config = dict(
    horizontal_flip=False,
    norm_position='sandwich',
    num_experts=4,
    patch_size=[8, 8],
    width=384,
    optimizer='nadamw',
)
Rows from block 9 of a small masked image model, named by matrix and row number. Rows with one number within an expert belong to one neuron, the router's apart. Each number is 200 + 30 x the weight over its row's rms, rounded and kept within 0 to 999. All counts start at 0. After the name is the row's rms in percent of the matrix's.
Before each expert's rows are labels from the 100 images, of 14848, where the router gives the expert most weight on average: "responds to" is what is common among them. Only what is clearly more common there than usual is listed. The data: larger renderings of crowded toy scenes. In brackets: how many of the 100, against the usual share in percent.
# router: router (model.blocks.9.mlp.router.weight, 4x384), inputs 0-76
# up: expert up (model.blocks.9.mlp.up, 4x192x384), inputs 0-76
# down: expert down (model.blocks.9.mlp.down, 4x384x192, transposed), outputs 0-76

# expert 2
responds to: count: two (56 vs 19.9)
router.2,098,254,208,190,219,188,205,279,179,227,188,225,213,329,208,196,190,144,228,203,219,152,213,164,205,242,235,186,206,183,187,256,129,204,227,230,179,208,217,226,185,208,221,236,223,184,203,233,221,206,201,219,190,142,218,214,199,202,199,183,271,173,234,169,219,206,177,202,213,182,193,185,196,250,177,195,163,158
up.0,086,220,190,153,201,186,231,221,288,211,190,173,197,213,216,183,228,257,240,219,249,200,234,201,246,203,212,192,204,203,215,177,169,228,206,231,211,188,212,184,206,215,272,173,191,218,158,181,167,205,193,181,199,184,213,206,185,165,355,218,197,201,208,219,178,167,189,213,239,187,199,212,211,185,227,202,185,208
down.0,093,216,275,208,224,169,187,172,215,143,206,193,201,228,186,198,190,146,189,179,181,227,180,219,194,246,193,206,186,192,210,258,216,160,216,224,249,223,198,222,203,182,222,206,210,203,186,214,231,181,187,200,244,178,185,205,221,191,207,210,178,184,203,186,239,232,183,161,253,182,194,147,199,187,244,220,227,146
up.1,087,170,190,213,178,112,204,227,165,169,201,174,250,147,155,179,193,214,163,182,251,214,182,176,83,268,203,175,171,146,141,152,245,192,122,182,213,180,188,214,172,224,178,185,232,201,231,146,146,236,209,209,213,207,179,230,217,167,205,99,186,244,198,179,223,188,192,192,227,184,177,218,245,254,180,197,212,216
down.1,094,210,204,161,165,246,186,207,180,196,82,200,203,210,205,192,235,203,163,194,157,175,220,195,238,216,200,202,222,212,147,208,222,231,210,209,189,227,212,198,208,226,249,218,274,191,152,205,235,168,97,218,175,176,225,200,173,200,196,293,288,196,134,191,180,188,178,216,151,165,174,178,205,195,158,216,233,177
up.2,100,200,225,211,137,247,198,177,212,240,208,176,196,251,112,201,215,205,196,194,247,193,267,239,262,217,195,187,229,199,222,163,172,253,165,216,159,224,197,191,204,192,191,205,201,157,180,200,199,196,181,238,220,212,211,171,239,190,185,218,208,227,203,226,204,190,124,213,170,215,214,243,202,202,191,184,199,225
down.2,080,172,199,228,244,167,232,187,191,249,307,205,187,163,207,211,196,268,217,220,182,198,248,146,201,155,163,222,173,188,280,181,185,225,195,253,184,189,171,185,259,212,209,190,162,183,217,243,218,215,185,227,203,268,150,230,248,181,257,204,234,187,192,236,185,233,185,267,212,243,203,192,243,181,179,215,190,191
up.3,092,172,181,151,352,226,201,232,156,172,219,205,198,271,122,197,187,170,214,172,266,196,196,225,185,235,183,208,200,178,171,221,240,213,161,137,187,194,190,202,142,200,181,196,281,184,194,193,232,213,199,227,193,159,238,178,190,253,217,220,213,205,204,183,220,203,194,169,178,211,269,214,200,181,227,245,185,195
down.3,088,220,217,167,234,156,222,183,225,183,205,200,223,160,209,193,209,214,209,202,241,184,257,208,183,190,181,186,203,189,194,231,226,179,182,153,203,179,220,185,177,181,263,235,160,210,156,197,161,203,171,234,215,173,259,215,196,201,193,186,195,213,123,162,190,205,245,214,226,239,239,213,212,191,173,183,168,205
up.4,088,129,238,155,211,245,230,220,211,216,189,210,185,226,228,211,189,225,194,206,223,213,280,198,218,203,188,218,183,213,223,197,185,187,175,204,205,186,212,185,215,223,228,162,217,253,153,188,174,206,176,231,225,188,198,231,203,186,146,183,180,226,209,206,174,140,202,198,238,223,226,176,244,183,223,183,207,188
down.4,083,230,184,206,160,208,207,270,217,159,186,210,233,228,170,249,143,162,163,169,182,215,183,231,213,177,241,213,208,209,178,214,203,247,237,221,218,154,178,215,219,200,197,202,250,183,204,202,199,160,205,226,210,214,162,167,174,190,196,215,172,212,211,174,195,281,157,208,207,202,164,233,170,217,230,210,222,249
up.5,098,252,233,303,215,143,204,139,65,177,201,225,221,197,199,238,208,231,150,188,198,175,170,215,167,201,226,163,235,178,232,226,179,211,217,211,247,269,188,182,200,176,173,263,226,178,169,240,232,213,182,197,220,196,187,195,190,209,138,179,177,211,152,214,138,291,185,206,152,177,238,184,184,222,227,197,196,169
down.5,108,198,206,211,209,205,200,171,169,234,192,197,192,209,178,178,140,193,170,182,213,237,250,205,207,192,193,185,207,259,191,241,241,180,167,208,218,142,172,110,199,245,201,221,161,212,159,155,243,194,168,273,160,206,194,158,206,232,177,269,230,213,171,233,259,224,209,142,205,153,220,161,200,213,182,246,177,228
up.6,108,204,199,169,201,224,178,186,199,181,196,169,178,248,124,215,227,271,219,223,134,214,171,203,181,177,200,169,234,233,228,230,229,183,241,235,224,223,194,188,251,147,175,224,194,190,224,210,218,271,181,252,236,171,197,206,173,208,184,220,205,221,197,192,205,221,215,182,213,185,199,214,200,174,221,235,191,208
down.6,095,207,174,179,189,198,225,232,172,210,156,193,232,212,185,192,178,260,187,188,225,171,205,216,195,237,212,183,182,255,208,191,138,191,179,167,215,239,219,224,213,216,196,207,232,189,247,174,167,219,208,173,154,248,222,151,216,174,177,199,191,165,206,256,189,229,183,175,211,178,254,180,191,177,201,191,224,127
up.7,087,197,165,143,223,199,214,205,183,172,192,192,230,209,229,196,187,182,172,156,154,193,207,204,187,160,161,200,203,232,170,192,229,183,204,152,242,204,226,123,232,193,155,203,201,194,210,207,146,181,234,231,168,228,166,212,194,206,231,187,272,167,201,174,240,257,183,208,198,180,152,186,257,204,206,165,210,188
down.7,095,198,217,239,198,214,214,208,195,197,189,201,201,198,181,204,297,221,181,196,178,209,207,251,225,202,196,208,219,188,200,315,213,224,176,194,208,241,211,242,194,191,253,237,221,196,176,167,171,181,130,172,248,155,239,205,214,187,179,217,293,208,133,239,162,194,198,199,169,236,183,222,204,196,167,211,220,206
up.8,110,195,220,236,274,147,223,202,201,214,172,172,206,197,233,213,266,166,203,149,193,174,194,202,160,288,197,207,205,170,194,146,212,216,195,148,172,211,213,220,158,205,216,179,221,231,215,186,215,189,193,204,196,219,187,189,233,204,198,210,228,199,153,202,148,217,189,233,210,183,213,205,185,172,150,145,204,216
down.8,115,204,222,136,176,168,171,214,250,228,211,177,241,208,192,172,151,190,234,170,170,192,168,235,185,187,197,217,230,241,199,183,170,221,221,190,148,234,226,177,212,205,209,173,205,192,255,210,166,220,256,191,146,252,221,187,191,196,207,167,203,151,235,197,186,175,169,206,198,177,205,193,196,160,223,146,231,208
up.9,116,182,224,233,152,171,225,201,209,141,194,180,195,167,175,200,238,187,197,194,247,221,200,203,235,188,237,212,258,188,208,216,146,297,196,209,227,211,199,182,212,229,237,202,150,244,185,212,156,246,194,194,229,215,163,196,256,216,187,224,212,141,216,190,138,192,237,195,212,171,239,199,219,205,211,233,223,228
down.9,128,194,148,160,167,117,177,238,247,210,168,179,212,219,232,193,171,171,196,191,205,176,163,214,184,183,187,200,242,154,192,178,209,203,219,264,170,181,168,162,187,215,151,172,205,260,198,210,220,196,234,198,171,269,227,217,243,148,196,217,191,190,182,140,203,197,206,275,200,190,166,147,204,170,186,182,247,240
up.10,120,210,167,207,207,164,231,201,219,183,167,216,193,248,237,209,206,278,208,140,197,208,199,176,241,128,193,229,214,231,175,197,176,238,180,210,253,195,207,175,176,199,192,192,204,192,192,213,126,179,201,264,234,170,172,193,149,229,170,234,241,219,166,217,215,187,184,249,177,240,203,239,199,144,186,200,168,218
down.10,139,214,178,235,169,244,235,184,192,173,200,200,215,195,240,214,258,172,215,191,199,195,249,232,197,172,205,206,177,187,179,272,200,202,217,172,150,212,162,219,202,226,223,222,166,227,175,209,147,202,176,121,199,178,210,238,241,158,179,203,250,193,153,176,213,187,234,192,233,213,205,224,205,222,193,240,169,187
up.11,111,217,204,183,173,183,182,208,242,230,182,205,185,228,203,195,197,240,198,224,188,204,191,176,199,214,213,196,172,210,177,200,185,243,174,196,146,206,208,191,190,176,274,222,186,210,178,191,201,219,188,228,219,199,210,172,195,184,391,215,208,163,210,240,160,224,208,192,203,188,204,229,197,210,207,189,204,204
down.11,128,212,181,208,174,192,166,190,208,144,202,190,180,251,221,211,256,139,200,155,141,194,191,229,190,251,203,219,154,204,197,216,248,208,157,213,174,195,215,233,207,222,238,173,221,172,206,222,229,216,195,167,141,205,211,208,238,220,220,145,277,206,138,245,125,267,172,237,197,160,224,140,194,169,250,241,220,223
up.12,107,218,201,170,319,196,227,194,176,183,200,189,166,223,213,159,237,154,158,206,223,216,225,221,193,175,181,204,211,218,239,235,185,230,202,146,227,199,161,166,173,168,206,210,310,251,207,223,208,196,179,241,231,223,194,151,159,264,209,194,205,216,192,204,192,172,216,216,144,225,254,245,236,218,232,223,180,185
down.12,108,224,185,213,162,228,221,186,195,195,185,195,153,206,194,207,195,208,202,187,181,309,194,227,185,123,214,199,209,174,216,213,166,265,174,196,195,218,233,250,210,206,186,177,176,211,206,180,111,207,171,142,153,175,196,178,179,142,197,235,240,233,216,224,198,168,210,276,195,199,171,233,201,240,222,171,221,155
up.13,105,144,236,247,158,272,175,190,193,155,169,183,192,160,178,214,184,136,204,249,160,254,193,194,164,182,192,227,160,200,246,184,159,185,148,217,200,210,161,184,194,230,200,250,202,211,186,146,224,242,169,204,215,236,277,178,203,219,179,177,204,222,178,244,187,232,202,193,222,219,249,188,217,209,246,220,184,179
down.13,104,218,222,256,238,182,184,177,232,182,151,147,195,120,179,165,208,234,166,192,255,179,185,168,166,208,233,204,214,207,166,101,223,193,198,189,183,228,241,203,190,156,230,208,138,179,237,165,196,236,166,193,159,203,236,197,185,235,226,135,159,202,217,210,221,164,203,247,143,186,214,191,199,233,207,161,158,233

# expert 0
responds to: count: two (61 vs 19.9)
router.0,105,153,197,177,207,206,202,66,205,214,157,226,228,145,192,195,216,214,206,216,210,233,228,211,172,211,214,215,149,250,205,210,224,158,190,202,241,183,196,206,224,179,182,182,211,228,187,176,198,218,188,215,228,245,182,204,244,182,204,141,198,227,230,223,177,174,219,205,204,196,203,205,228,197,214,211,224,194
up.0,090,236,222,214,257,205,167,173,163,283,206,221,146,205,185,201,223,187,226,133,240,181,235,248,234,197,166,225,196,209,214,205,215,189,214,185,221,223,229,190,161,191,168,201,220,260,190,221,171,225,175,177,264,200,137,168,187,196,201,215,212,219,207,187,176,219,194,218,224,193,282,233,196,189,235,200,245,171
down.0,088,195,192,154,186,138,207,179,213,174,150,214,185,132,273,207,185,177,222,221,235,195,231,154,226,246,138,213,163,263,217,168,207,181,187,221,228,220,230,227,225,179,172,191,232,235,192,210,193,201,203,171,249,270,175,235,208,176,228,220,245,178,132,225,229,226,199,175,231,140,185,233,166,246,250,226,188,206
up.1,087,207,204,162,182,214,256,189,176,200,170,151,183,203,162,211,271,185,241,220,255,140,233,254,205,242,247,174,184,191,224,194,222,235,211,200,273,220,220,189,199,195,214,242,199,183,238,224,175,228,180,222,207,221,235,182,269,203,186,206,152,217,143,176,122,205,195,202,236,209,171,209,216,174,234,212,286,196
down.1,097,203,173,218,248,204,217,235,175,216,170,204,198,161,229,197,226,213,187,144,179,177,223,214,210,184,180,211,197,217,245,225,218,285,167,210,166,206,225,154,218,234,188,183,139,212,201,164,237,148,156,218,211,259,236,209,135,185,169,153,238,196,118,241,214,180,169,210,208,262,189,196,201,213,179,237,219,186
up.2,110,249,184,166,242,197,167,187,203,177,225,202,206,219,231,228,260,206,200,185,141,170,204,223,203,224,230,180,169,252,206,188,160,176,196,144,224,189,212,257,179,135,218,225,193,233,191,220,226,167,185,272,200,183,249,147,141,260,197,246,213,241,166,186,225,246,150,174,136,165,226,258,207,180,195,222,230,145
down.2,125,214,167,251,180,156,238,188,198,251,186,195,133,169,213,195,269,224,154,171,205,223,210,160,162,181,179,201,192,269,228,244,188,194,219,190,197,230,174,195,252,194,196,235,175,230,258,227,183,235,171,191,207,198,202,200,206,247,188,227,257,187,221,163,269,173,169,131,257,178,213,207,194,201,193,212,277,234
up.3,131,194,199,242,218,177,188,193,182,223,243,235,214,210,184,187,212,180,231,168,169,189,211,205,179,191,165,207,258,172,183,206,184,215,211,209,169,214,183,200,221,142,204,189,213,197,175,250,146,239,199,198,204,98,214,200,197,167,196,201,193,160,153,196,221,180,203,210,163,237,172,177,191,140,192,192,188,196
down.3,119,221,208,170,238,218,190,212,242,215,313,193,310,191,251,196,213,193,205,167,177,198,200,234,177,212,200,230,226,185,176,203,171,255,202,212,169,210,194,170,197,241,198,194,188,218,175,238,190,189,215,188,192,187,218,221,202,207,175,222,211,228,202,205,183,242,226,207,197,249,187,204,185,184,198,196,201,190
up.4,113,202,228,198,193,254,205,227,201,144,216,261,197,227,183,205,177,218,207,219,197,189,228,207,217,251,196,174,205,219,204,194,172,274,157,157,155,218,192,228,178,191,189,236,167,200,205,178,173,224,190,226,214,206,196,227,194,171,207,189,227,224,212,209,215,116,105,198,187,221,168,233,203,219,225,201,200,197
down.4,092,178,239,232,190,196,167,199,207,185,248,187,213,177,222,221,141,267,215,269,178,189,207,246,214,217,244,198,203,174,233,147,147,202,180,207,162,202,191,234,183,143,260,202,169,171,199,228,171,206,261,233,163,222,249,237,229,178,239,178,187,239,207,210,228,193,177,240,179,244,193,188,239,184,252,138,193,203
up.5,078,196,223,187,216,208,152,204,180,233,183,167,151,179,237,206,165,207,214,174,170,201,202,230,181,195,214,265,207,180,163,200,201,175,191,184,198,198,223,221,216,188,163,176,186,257,209,193,212,252,213,200,179,168,172,206,181,236,217,187,254,169,200,202,217,213,176,206,195,233,202,180,246,290,181,209,206,157
down.5,082,203,208,190,193,221,210,218,198,165,156,183,214,194,190,157,292,206,194,195,203,209,210,202,194,201,213,159,217,193,205,225,258,202,175,198,189,280,231,192,199,178,230,224,189,204,222,200,212,212,154,198,227,151,213,168,187,207,162,212,257,204,159,176,183,206,206,191,154,194,186,206,220,199,164,173,204,225
up.6,103,176,206,222,196,207,200,194,130,183,245,174,199,219,190,218,173,247,164,157,212,186,168,217,186,188,207,157,232,171,199,186,239,202,180,227,181,191,188,218,224,226,210,198,203,192,254,203,170,121,187,175,180,204,188,195,192,234,196,229,260,255,179,250,240,209,219,151,226,180,238,226,208,182,180,136,221,191
down.6,105,235,196,232,188,197,204,207,195,183,253,231,152,188,152,175,247,232,243,186,205,188,235,235,197,224,187,189,180,199,172,196,221,159,194,150,225,229,169,192,242,165,191,224,168,201,237,243,200,250,140,242,180,147,228,123,239,215,213,196,307,229,127,213,220,194,158,178,176,154,161,224,205,197,196,211,270,183
up.7,087,150,208,272,227,160,271,179,194,201,207,195,188,162,196,197,213,224,165,168,192,201,134,223,175,177,184,159,223,232,212,192,222,140,278,212,228,193,189,196,178,192,217,195,222,210,240,193,195,171,182,188,204,171,189,226,197,173,193,160,145,222,224,193,198,163,175,213,168,207,177,204,220,159,212,186,180,215
down.7,107,196,168,221,213,211,186,229,131,139,257,156,202,168,188,173,215,190,162,174,225,184,272,180,211,136,184,188,202,233,173,191,198,204,221,168,176,218,204,197,197,243,223,179,239,217,225,154,219,198,163,198,200,213,211,204,198,198,192,224,235,202,269,186,194,152,181,217,233,194,175,202,203,218,190,198,225,155
up.8,101,198,198,193,180,198,194,191,212,215,176,188,190,188,215,203,169,190,159,174,202,231,182,201,205,222,191,183,227,233,178,257,254,178,184,201,232,217,268,203,179,174,179,204,201,248,198,195,236,241,180,209,202,209,173,153,165,210,206,211,249,204,251,214,193,219,130,284,225,229,180,141,226,268,205,150,168,207
down.8,105,179,213,202,167,215,163,207,164,167,173,159,159,207,219,214,212,176,172,202,226,206,177,205,222,216,200,224,210,162,191,185,150,187,234,207,220,181,198,181,247,135,228,205,202,171,232,207,193,219,232,232,201,185,206,153,226,224,186,198,204,196,213,177,148,208,178,204,221,201,173,202,167,251,201,256,179,231
up.9,097,235,231,174,244,196,215,196,197,188,187,195,198,205,216,198,159,176,223,188,179,185,213,209,198,195,188,173,219,245,219,193,216,258,174,171,221,225,252,75,181,223,201,192,195,193,210,243,174,180,193,219,214,178,229,172,192,170,167,218,203,188,250,216,211,222,193,205,232,200,262,252,187,213,102,201,229,186
down.9,091,126,185,211,168,232,180,182,207,197,194,186,192,145,184,202,223,190,214,164,206,143,176,196,210,242,211,188,208,203,176,215,166,173,177,149,127,198,218,156,160,249,185,211,167,201,208,228,234,174,223,177,217,151,233,249,193,227,204,231,186,195,205,144,134,142,209,269,203,157,201,249,209,169,192,223,219,218
up.10,092,227,232,221,190,205,184,205,225,192,112,249,229,216,192,181,201,172,213,199,166,188,215,231,211,233,149,188,195,208,190,214,197,173,162,186,194,201,207,155,158,167,223,225,222,217,203,217,201,166,174,174,211,222,228,152,207,221,194,205,172,189,176,214,247,217,212,240,170,187,214,232,189,226,167,212,179,185
down.10,081,168,219,189,227,205,232,237,202,188,268,185,241,215,156,252,235,248,190,220,208,181,257,158,173,203,209,193,242,195,207,232,223,215,201,182,213,271,158,237,192,262,209,212,231,122,188,189,208,208,209,228,232,214,205,195,162,175,220,177,253,193,218,197,165,203,199,138,197,242,226,203,215,191,193,186,205,229
up.11,114,184,167,240,194,199,141,235,197,212,177,179,207,217,195,209,208,212,188,218,211,172,216,201,206,186,159,160,206,161,199,214,184,182,116,220,258,212,221,172,187,215,176,260,181,218,206,206,198,196,187,177,109,203,240,209,187,162,188,221,232,210,128,212,251,247,186,216,183,213,223,196,218,211,209,197,236,221
down.11,121,192,213,183,214,160,294,238,175,203,159,193,286,223,212,195,242,187,213,219,206,238,191,190,146,224,173,199,167,171,213,236,206,202,265,194,176,213,196,199,179,191,188,209,205,189,190,179,185,224,224,205,162,158,166,276,254,155,149,225,229,199,191,245,187,168,236,201,200,142,204,199,211,191,235,201,200,179
up.12,099,163,174,239,220,270,190,214,190,235,202,123,218,215,193,207,212,162,241,183,217,194,186,266,273,173,235,219,169,201,202,227,183,205,239,177,198,247,175,164,237,194,197,235,218,221,162,224,157,134,189,193,195,149,229,250,184,218,212,194,164,163,135,150,237,178,195,159,185,223,170,198,218,215,215,196,194,236
down.12,108,152,176,216,219,216,198,155,161,175,211,210,201,189,228,188,257,208,177,215,179,180,227,210,197,135,177,174,240,209,189,192,210,215,192,245,172,235,158,189,184,226,207,205,192,199,167,187,214,180,139,173,243,200,214,184,164,180,192,236,301,197,186,227,151,204,212,181,196,201,205,221,204,196,212,171,211,207
up.13,124,199,219,185,192,187,245,238,197,181,210,201,192,240,172,200,155,211,223,174,236,166,246,205,189,240,217,185,204,211,224,185,163,259,171,192,238,217,177,162,213,216,180,203,208,195,212,224,189,144,180,245,148,227,213,223,155,217,181,159,202,175,208,106,220,183,67,205,202,223,193,221,199,174,237,229,237,210
down.13,093,206,190,259,218,179,231,256,219,208,282,206,237,197,208,221,215,205,208,234,201,171,232,206,171,186,301,162,249,184,262,185,169,257,252,197,184,185,170,158,181,176,226,156,190,236,200,184,164,224,224,204,194,210,221,269,150,180,195,188,187,172,187,207,226,191,146,244,198,260,174,230,253,157,220,230,203,215

# expert 1
responds to: count: six (73 vs 19.9); umbrella (33 vs 12.5); house (32 vs 12.2); sofa (30 vs 13)
router.1,097,238,211,222,181,183,196,253,230,173,230,173,166,166,213,214,182,219,174,159,170,184,178,220,231,155,155,191,294,160,115,224,214,242,209,184,171,206,193,205,176,211,186,180,170,210,202,210,183,169,198,158,191,158,207,233,147,191,197,218,164,189,161,214,199,220,200,219,192,200,202,204,219,145,194,194,192,94
up.0,109,233,180,217,185,212,178,183,204,234,209,209,167,209,206,219,204,186,179,192,223,174,215,217,189,230,241,193,173,236,183,188,193,180,217,170,247,199,242,118,147,264,179,210,235,223,250,211,197,201,200,240,233,178,159,209,171,200,205,201,191,149,167,204,213,226,165,195,260,209,166,155,195,217,217,193,221,228
down.0,107,247,187,216,201,207,205,231,173,148,267,172,186,115,131,190,161,226,154,161,221,210,214,193,188,178,190,183,232,229,217,176,180,181,244,253,150,181,265,157,201,221,251,188,161,200,176,258,235,161,273,208,156,208,189,257,189,247,200,204,218,187,209,192,204,158,156,257,118,197,163,167,193,205,202,244,188,167
up.1,115,222,222,232,188,123,168,156,174,197,201,212,195,219,163,190,178,213,156,223,142,220,177,196,141,199,227,205,174,137,156,200,227,188,176,184,235,170,205,207,186,185,177,166,169,212,251,171,216,153,176,179,122,221,263,160,198,215,210,208,184,238,198,209,189,187,181,198,183,232,244,213,205,197,209,166,164,180
down.1,110,163,219,212,200,234,221,217,225,149,218,236,159,227,225,215,247,178,210,175,167,199,192,204,219,203,199,205,184,178,186,193,219,190,199,215,211,189,193,236,212,202,245,153,206,193,204,188,243,206,209,171,193,218,224,161,182,177,205,179,184,270,167,197,181,255,174,154,231,180,229,181,204,148,226,229,203,205
up.2,088,230,194,247,143,156,239,206,211,201,206,193,142,173,168,212,183,173,205,193,209,219,186,258,196,189,242,201,185,254,213,218,203,228,240,247,208,240,209,208,169,222,127,178,214,218,250,193,215,168,207,170,233,154,208,196,192,163,188,148,239,185,238,201,235,236,147,249,200,183,176,198,203,252,196,160,189,175
down.2,085,181,210,191,171,196,208,176,194,148,186,249,185,197,165,194,219,229,200,200,160,199,245,199,191,224,214,191,180,144,210,222,203,218,173,231,183,297,226,198,252,223,255,204,198,209,201,145,223,235,122,216,185,184,188,199,199,288,203,248,232,213,173,164,198,160,207,138,184,223,196,193,197,206,152,226,190,236
up.3,106,206,261,182,182,235,203,228,197,222,147,222,215,208,209,175,207,186,165,170,323,239,170,198,160,219,182,170,229,183,207,202,197,199,230,205,167,202,183,170,231,243,212,187,199,230,213,184,231,208,193,204,207,187,223,214,282,191,190,232,150,194,184,191,128,219,194,226,239,200,204,189,233,200,163,195,177,249
down.3,102,169,232,204,227,166,209,228,209,206,215,210,201,200,231,186,158,217,194,201,172,189,207,266,230,160,202,198,177,162,204,202,199,232,160,243,189,198,178,190,163,200,197,210,222,218,145,207,192,114,207,208,210,198,159,248,227,185,190,256,249,176,197,174,191,263,180,251,161,213,196,204,209,179,160,170,236,202
up.4,097,258,175,189,187,201,210,247,225,183,180,213,207,180,180,207,249,206,165,203,281,189,199,232,187,209,160,246,171,229,215,202,163,192,219,217,247,206,194,220,172,178,199,173,253,120,156,170,161,148,197,203,192,184,224,218,223,161,209,211,219,190,198,188,217,216,190,198,236,232,179,200,194,238,206,183,232,201
down.4,088,168,229,220,242,230,136,242,211,178,235,231,237,177,163,167,151,194,161,184,163,162,250,261,223,187,217,141,243,127,202,182,204,217,158,188,168,207,207,192,177,234,202,210,261,285,181,198,228,187,204,163,205,166,196,215,195,213,214,198,223,202,195,184,222,223,254,186,195,244,211,212,228,197,169,176,175,197
up.5,111,208,191,153,180,220,232,222,220,225,165,220,166,240,199,218,225,186,173,229,204,196,177,210,181,198,215,191,175,247,204,150,170,46,214,239,191,230,206,225,164,153,195,215,231,181,175,253,217,137,182,216,233,181,219,161,240,203,194,204,166,191,153,200,166,248,218,200,178,240,187,187,204,201,183,231,167,197
down.5,124,216,263,199,179,221,164,171,184,219,255,154,207,194,185,206,189,258,248,195,211,193,181,230,183,211,203,224,204,214,205,199,158,212,213,131,253,201,210,166,204,225,206,187,149,132,246,187,171,261,205,157,142,207,158,189,125,195,207,211,239,145,203,201,252,182,220,149,206,194,258,261,194,188,214,160,214,160
up.6,100,234,281,187,222,195,212,230,185,227,182,149,194,219,184,194,212,172,202,215,223,149,202,214,211,190,227,208,223,205,170,167,225,217,208,225,167,209,213,162,215,241,179,129,233,205,275,236,196,151,191,231,156,184,186,216,201,179,184,168,233,168,213,167,194,229,194,206,186,215,145,201,217,208,179,199,243,213
down.6,092,216,184,204,145,233,204,207,190,184,211,219,220,203,187,196,195,226,168,200,180,229,219,271,187,234,232,199,143,167,181,306,168,199,139,223,217,210,210,218,205,167,230,215,185,195,165,175,195,192,196,184,198,184,218,204,172,189,152,232,243,185,200,240,249,249,216,150,142,171,243,167,186,177,207,111,226,185
up.7,092,240,194,235,245,154,190,196,231,193,179,179,145,180,219,206,220,225,211,204,187,177,146,204,227,193,203,257,165,180,178,192,194,174,241,341,278,213,189,193,202,193,138,194,172,229,222,209,224,209,195,245,183,209,174,198,188,187,186,213,204,168,227,186,179,207,214,271,170,177,223,199,202,226,176,172,216,200
down.7,085,178,214,161,186,169,219,179,238,203,195,193,191,186,240,220,246,142,160,212,181,233,267,219,176,204,182,191,199,203,190,237,182,237,132,65,187,229,233,217,201,178,226,200,253,202,191,200,161,125,161,196,202,119,258,234,233,150,165,228,246,193,140,209,190,174,191,197,190,234,210,223,192,204,219,228,208,223
up.8,104,195,271,163,207,216,214,185,197,215,185,201,181,214,226,210,217,230,153,179,182,243,186,181,236,236,194,184,256,182,196,257,181,209,128,220,245,245,184,159,184,180,170,271,236,187,196,202,146,215,161,196,245,167,276,219,200,176,177,181,243,170,144,193,194,179,220,196,261,208,155,210,228,177,258,179,279,214
down.8,124,282,176,236,180,184,164,206,201,145,202,211,220,232,228,205,237,153,140,195,188,180,242,195,196,238,125,225,145,201,198,240,200,183,269,222,162,195,218,251,218,227,215,126,218,244,190,216,255,191,210,142,134,207,172,253,215,181,188,243,221,191,226,147,189,214,169,162,182,199,255,207,198,167,220,205,229,128
up.9,093,203,213,207,287,182,179,155,211,220,185,201,172,198,209,184,174,194,164,201,252,226,198,226,204,210,174,191,215,218,179,192,189,219,248,168,229,222,208,233,249,207,149,193,262,185,168,193,183,201,200,182,191,161,263,189,199,181,213,184,195,203,182,199,242,253,238,209,189,213,205,211,190,200,157,193,145,204
down.9,085,251,173,219,187,223,143,157,207,240,237,258,219,192,256,191,222,219,169,212,185,178,204,198,225,183,206,197,224,259,172,229,208,164,172,242,264,194,195,183,194,146,190,213,113,221,204,226,205,206,165,198,253,150,138,193,153,218,186,218,236,206,207,222,224,192,184,230,164,186,197,201,196,187,217,190,223,253
up.10,104,182,147,130,187,159,195,174,185,188,186,236,186,207,188,205,179,254,251,202,219,202,256,239,285,194,228,197,221,213,214,198,272,227,122,169,194,184,237,206,241,158,88,212,170,226,247,195,208,197,183,234,163,170,181,183,177,172,212,169,146,180,126,174,215,181,196,169,185,193,328,219,209,179,164,214,191,185
down.10,115,262,222,174,192,209,167,189,217,192,227,139,216,184,218,205,207,231,197,174,187,203,174,202,265,182,210,193,160,254,173,217,204,198,161,174,261,232,195,202,206,237,203,210,165,169,195,237,229,208,209,240,208,226,196,196,176,233,244,236,184,213,195,238,226,213,195,210,205,209,214,213,213,183,216,124,238,176
up.11,094,192,156,186,233,184,189,202,191,194,144,204,180,194,143,210,201,174,175,225,269,229,177,226,183,301,172,139,177,219,177,157,185,198,185,229,238,225,166,186,189,232,205,216,189,218,204,201,211,147,198,189,225,203,186,182,293,236,193,189,186,153,207,219,219,203,221,241,222,168,221,209,178,219,171,191,162,238
down.11,095,207,180,208,215,202,160,202,232,172,193,202,254,216,191,181,259,212,195,159,165,165,192,173,222,241,212,183,177,200,199,160,204,210,201,189,188,250,217,198,147,182,207,227,188,177,212,193,160,196,164,178,206,231,185,259,184,200,191,224,229,179,166,154,201,195,234,199,166,160,142,207,204,210,112,232,214,196
up.12,099,178,205,204,210,182,186,145,193,149,228,247,160,193,187,216,169,205,182,205,208,241,171,239,118,171,214,157,238,154,174,217,200,177,252,186,174,208,128,205,179,220,87,220,208,228,194,195,143,191,196,172,195,251,226,171,125,183,196,165,179,229,216,170,230,156,186,195,219,163,179,188,210,206,243,201,169,187
down.12,096,247,212,226,194,140,253,199,219,152,182,202,189,101,186,199,257,212,245,180,251,191,221,210,176,202,199,210,166,186,158,225,203,207,186,189,237,203,221,142,212,197,195,128,183,226,196,181,207,196,198,218,166,205,183,213,195,235,193,247,251,209,177,205,201,162,223,166,181,159,162,187,202,217,142,169,221,202
up.13,095,259,230,182,219,168,229,229,206,221,194,218,201,199,183,224,190,222,170,169,253,198,261,176,145,193,201,130,173,225,207,266,212,202,178,208,210,184,178,167,228,242,149,213,190,218,270,166,195,193,170,230,191,243,196,204,205,192,192,192,224,232,212,209,228,199,178,210,236,192,226,220,177,198,187,211,245,262
down.13,075,172,205,209,201,166,190,205,171,191,228,207,201,151,186,150,144,229,197,206,197,179,167,175,180,218,205,121,241,158,188,158,180,142,193,186,226,194,217,143,189,184,196,235,212,227,232,160,245,217,235,221,148,184,170,253,184,188,173,214,225,196,252,216,191,191,210,217,151,200,177,183,260,194,200,183,255,193